config.toml
train_examples = 203450
image_size = 32
color_jitter = 0.1
loss = "mse"
activation = "silu"
widths = [96, 96, 192, 384]
blocks_per_level = 2
init = "trunc_normal_002"
lr = 0.0015
beta2 = 0.99
eps = 1e-08
steps = 15000
epochs = 18.9
Rows from block 7 of a small image denoising model, named by matrix and row number. Rows with one number belong to one channel. Each number is 128 + 24 x the weight over its row's rms, rounded and kept within 0 to 255. All counts start at 0.
Before each channel's rows are labels from the 100 images, of 14848, where the channel reaches its highest value: "patch colour" is the nearest of a few named colours to the mean colour under the peak. Only what is clearly more common there than usual is listed. The data: cartoon faces.
# convs1: 3x3 conv (model.mid.1.convs.1.weight, 192x192x3x3, standardized in use, each kernel summed), inputs 78-116
# convs2: expand pointwise conv (model.mid.1.convs.2.weight, 384x192x1x1, standardized in use, transposed), outputs 86-128

patch colour: grey
convs1.45 [146  72  84 131 123 125 115 139  84  79 116 122 117 109 112 143 104 144 200 110 130 146 119 132 121 155 118 132  95 148 131 182 134 140 151 150 131 149 163]
convs2.45 [ 72 119 109 130 144 143 110 155 114 132 112 118 123 129 149 159 198 145 128 100 128 151 129 150 120 128 129 123 168 165 136 126 149 158 115  61 187 153 109 163 108 130 135]

patch colour: grey
convs1.87 [108 131 140 113 138 132 135 142 157 131 167 118 125  83 163 151 114 152 152 116 126 157 163 118 121 145 134 122 120 124 153 101 189 152 185 176 150 128 124]
convs2.87 [ 85 117  98 100 155 130 164 137  87 123 120 133 147 127 124 135 148 107 141 127 144 165  80 150 121 149 111 112 151 123 143 145 132 126 116 126 183 146 117 128 103 109 123]

patch colour: grey
convs1.74 [ 99 123 109 131 128 139 155 146 150 135 142 147 126  47 138 155 139 105 140  94 124 160 132  94 128 154 140 148 103 121 127  99 147 163 141 173 109 121 123]
convs2.74 [ 81 139 136 127 169 130 160 101 138  95 129 111 146 126 143 145 131 136 107 138 146 166  73 135 149 143 112 101 114 108 115 129 107 105 153 131 153 116 144 153 126 120 137]

patch colour: grey
convs1.98 [ 81 154 125 119  61 104  75 130 139 128 116 138 114 117 119 129 131 139  85  98  60 151 113 118  89 127 127 180 176 143 174 119 139 132 129 105 108  97 108]
convs2.98 [145 118 140 153 129 131 131 116 133  80 123 136 110 143 143  90 113 143 159 109 135 100 131 115  96 110 158 115  84 108 134 130  92 126  96 142 152 170  86 114 106 130 131]

patch colour: brown
convs1.97 [110 164  99 149 110 116 171 151 125 104 146 158 137 137 121 157 119 155 153 127 117 155 144 127 118 172 172 155 105 121 139 117 184 148 135 155 126 122 122]
convs2.97 [146 154 147  92 112 161 170 104 161 106 147  88 155 160 113 120 138 133 119 157 137 152  95 150 107 123 124  87 128 123 112 129 159 159 179 189 130  94  95 135 106 113 138]

patch colour: pink
convs1.128 [102 111 134  95  82 115 145 127  64 117  97 140 115 124  98 114 192 127  67 148 104 178 148 170 149 137 126 128 112 134 137 112 148 116 152 125 128 166 103]
convs2.128 [144 142 101  81 147  89 125 117  96  90 103 190 102 105 111 112 104  97  99 106 164 106 152 130 172 135 130 132 117  88 119 146 123 122 150 127 114 140 160 150  99 151 135]

patch colour: grey
convs1.85 [ 87 129 123 130 104 113 130 139 146 118 155 135 142  70 140 141 164 105 145  97 125 144 154  98 114 137 134 134 124 101 110 101 161 151 141 160 112 107 102]
convs2.85 [ 92 141 128 137 168 129 177 119 131  93 147 115 155 115 142 149 135 118 102 125 136 159  86 139 147 151 107  82  76  76 133 144  86  72 144 145 128 120 104 156 135 118 106]

patch colour: grey
convs1.136 [112 125  65 116 121 163 128 148 119 129 100 149  66 119 150 128 134 119 139 134 132 167 134 142 144 102 124 138 126 143 102 119 166 107 150 144 125 132 109]
convs2.136 [123 162 131 106 116 123 118 104 101 175 125 159 145 108 121 154 149 104 111 136 113 145 134 151 157 131 105 101 135 122 127 136 138 134 131 111 116  92 135 126 156 150 107]

patch colour: pink
convs1.131 [ 91  83 126 130 133 109 128 130 101  92 131  89 116 144 108 111 170 135 106 155 127 139 150 167 145 142 131 100  98 163 143 144 138 114 158 124 142 144 124]
convs2.131 [110 114 101 124  89 103 115 111 125 113 110 168 103 101 123 165 169 117 129 121 142 142 135 130 135 113 105  87 147 111 137 194 105 103 156  85 132 162  94 146 106 172 136]

patch colour: brown
convs1.188 [112 167 151 147 106 126 102 130 126 100 125  93 145 125 120 136  80 141 121 134 125 118  95 116 108 171 204 153 105  92 109  92 120 153  96 130 109  98 110]
convs2.188 [145 140 138 113  86 116 128 124 130 150 131 152 146  92 156 129 142 135 163 103 120 134  99 138  88  95 126 128 127 100 154 171 137 159 116 133 134 115 100 130 113 138 106]

patch colour: pink
convs1.179 [ 97 132 156 118  94 115 144 127 127 143 123 129 119 100  98 153 160 154  92 113  91 134 145 136 131 104 145 141 148 124 138  92 143 105 139  98  99 133 101]
convs2.179 [134 121 110  98 192  99 139 129  89  84 113 179  68 150 125 112  97  98 132 149 153 107 136 102 152 152 150 152 125 103 135 122  97 109 138 125 111 149 152 147 108 110 103]

patch colour: pink
convs1.163 [116 157 124 104 117 127 201 173 102 132 104 164 120  69  94 153 147 126 161 120 111 169 121 117 139 129 134 153  77 122 126 124 151 161 143 141 107 156 132]
convs2.163 [111 165 145  81 139 147 143 101 143 112 121 125 106 158 114 103  91 134  94 130 163 123 102 140 160 124 135 107 163 136 103 113 129 156 130 133 142 145 173 143  92 116 137]

patch colour: grey
convs1.151 [ 87 139 109 112  66 126 117 168 125 131 113 116 131 133  98 101 173 155 161 167  82 150 139 171 128 113 137 135 152 124 158 142 165 141 159 123 148  93  85]
convs2.151 [157 134 132 141  65 144 134 143 155 108 130 112 146 135 136  82 125 145 142 125 135 122 137 130 110 114 116 113  76 106 124 124 104 158 132 146 128 129  65 116 100 132 109]

patch colour: brown
convs1.52 [144 145 100  99 143  72  93 133 142 107 115  77 154 117 124 156  35 112 171  75 144  94 158 122 100 133 146 120  93 173 172  95 134 133 140 165 132 135 143]
convs2.52 [161 105 157 155 129 111 152  92 118 144 105 101 124 122  97 112 109 104 166 146 136 121  75 141 138 107 145 125 129 150  80  90 133 117 132 156 150  90 106 134 141 117 113]

patch colour: brown; black
convs1.171 [109 170 163 107 148 118 102 175 147 135 114  95 140 104 138 130  82 121 151 112 142  97  95 101  89 144 165 134 132 126 134  96 107 114  99 119 128 105 108]
convs2.171 [130 105 133 161 160 116 177 163  94 163 131 114 116 110 132 133 152 123 181 128 117 139  88 143 107 147 147 158 113 122 166 178 135  80 101 138 152 137 104 132 134 143 115]

patch colour: brown
convs1.129 [ 99 179 101 117 135  94  97 153 139 101 129  85 139 141 141 136  30 122 120  90 130  73 124  85  88 146 168 140  78 137 137  75 122 156 111 129 106 121 114]
convs2.129 [149  86 137 141 124 102 158 118 120 149 133 131 121  96 121 130 151 113 156 119  81 112 105 109 105 117 125 125 112 130 153 143  99 106 101 124 168 109 115  97 153 134 128]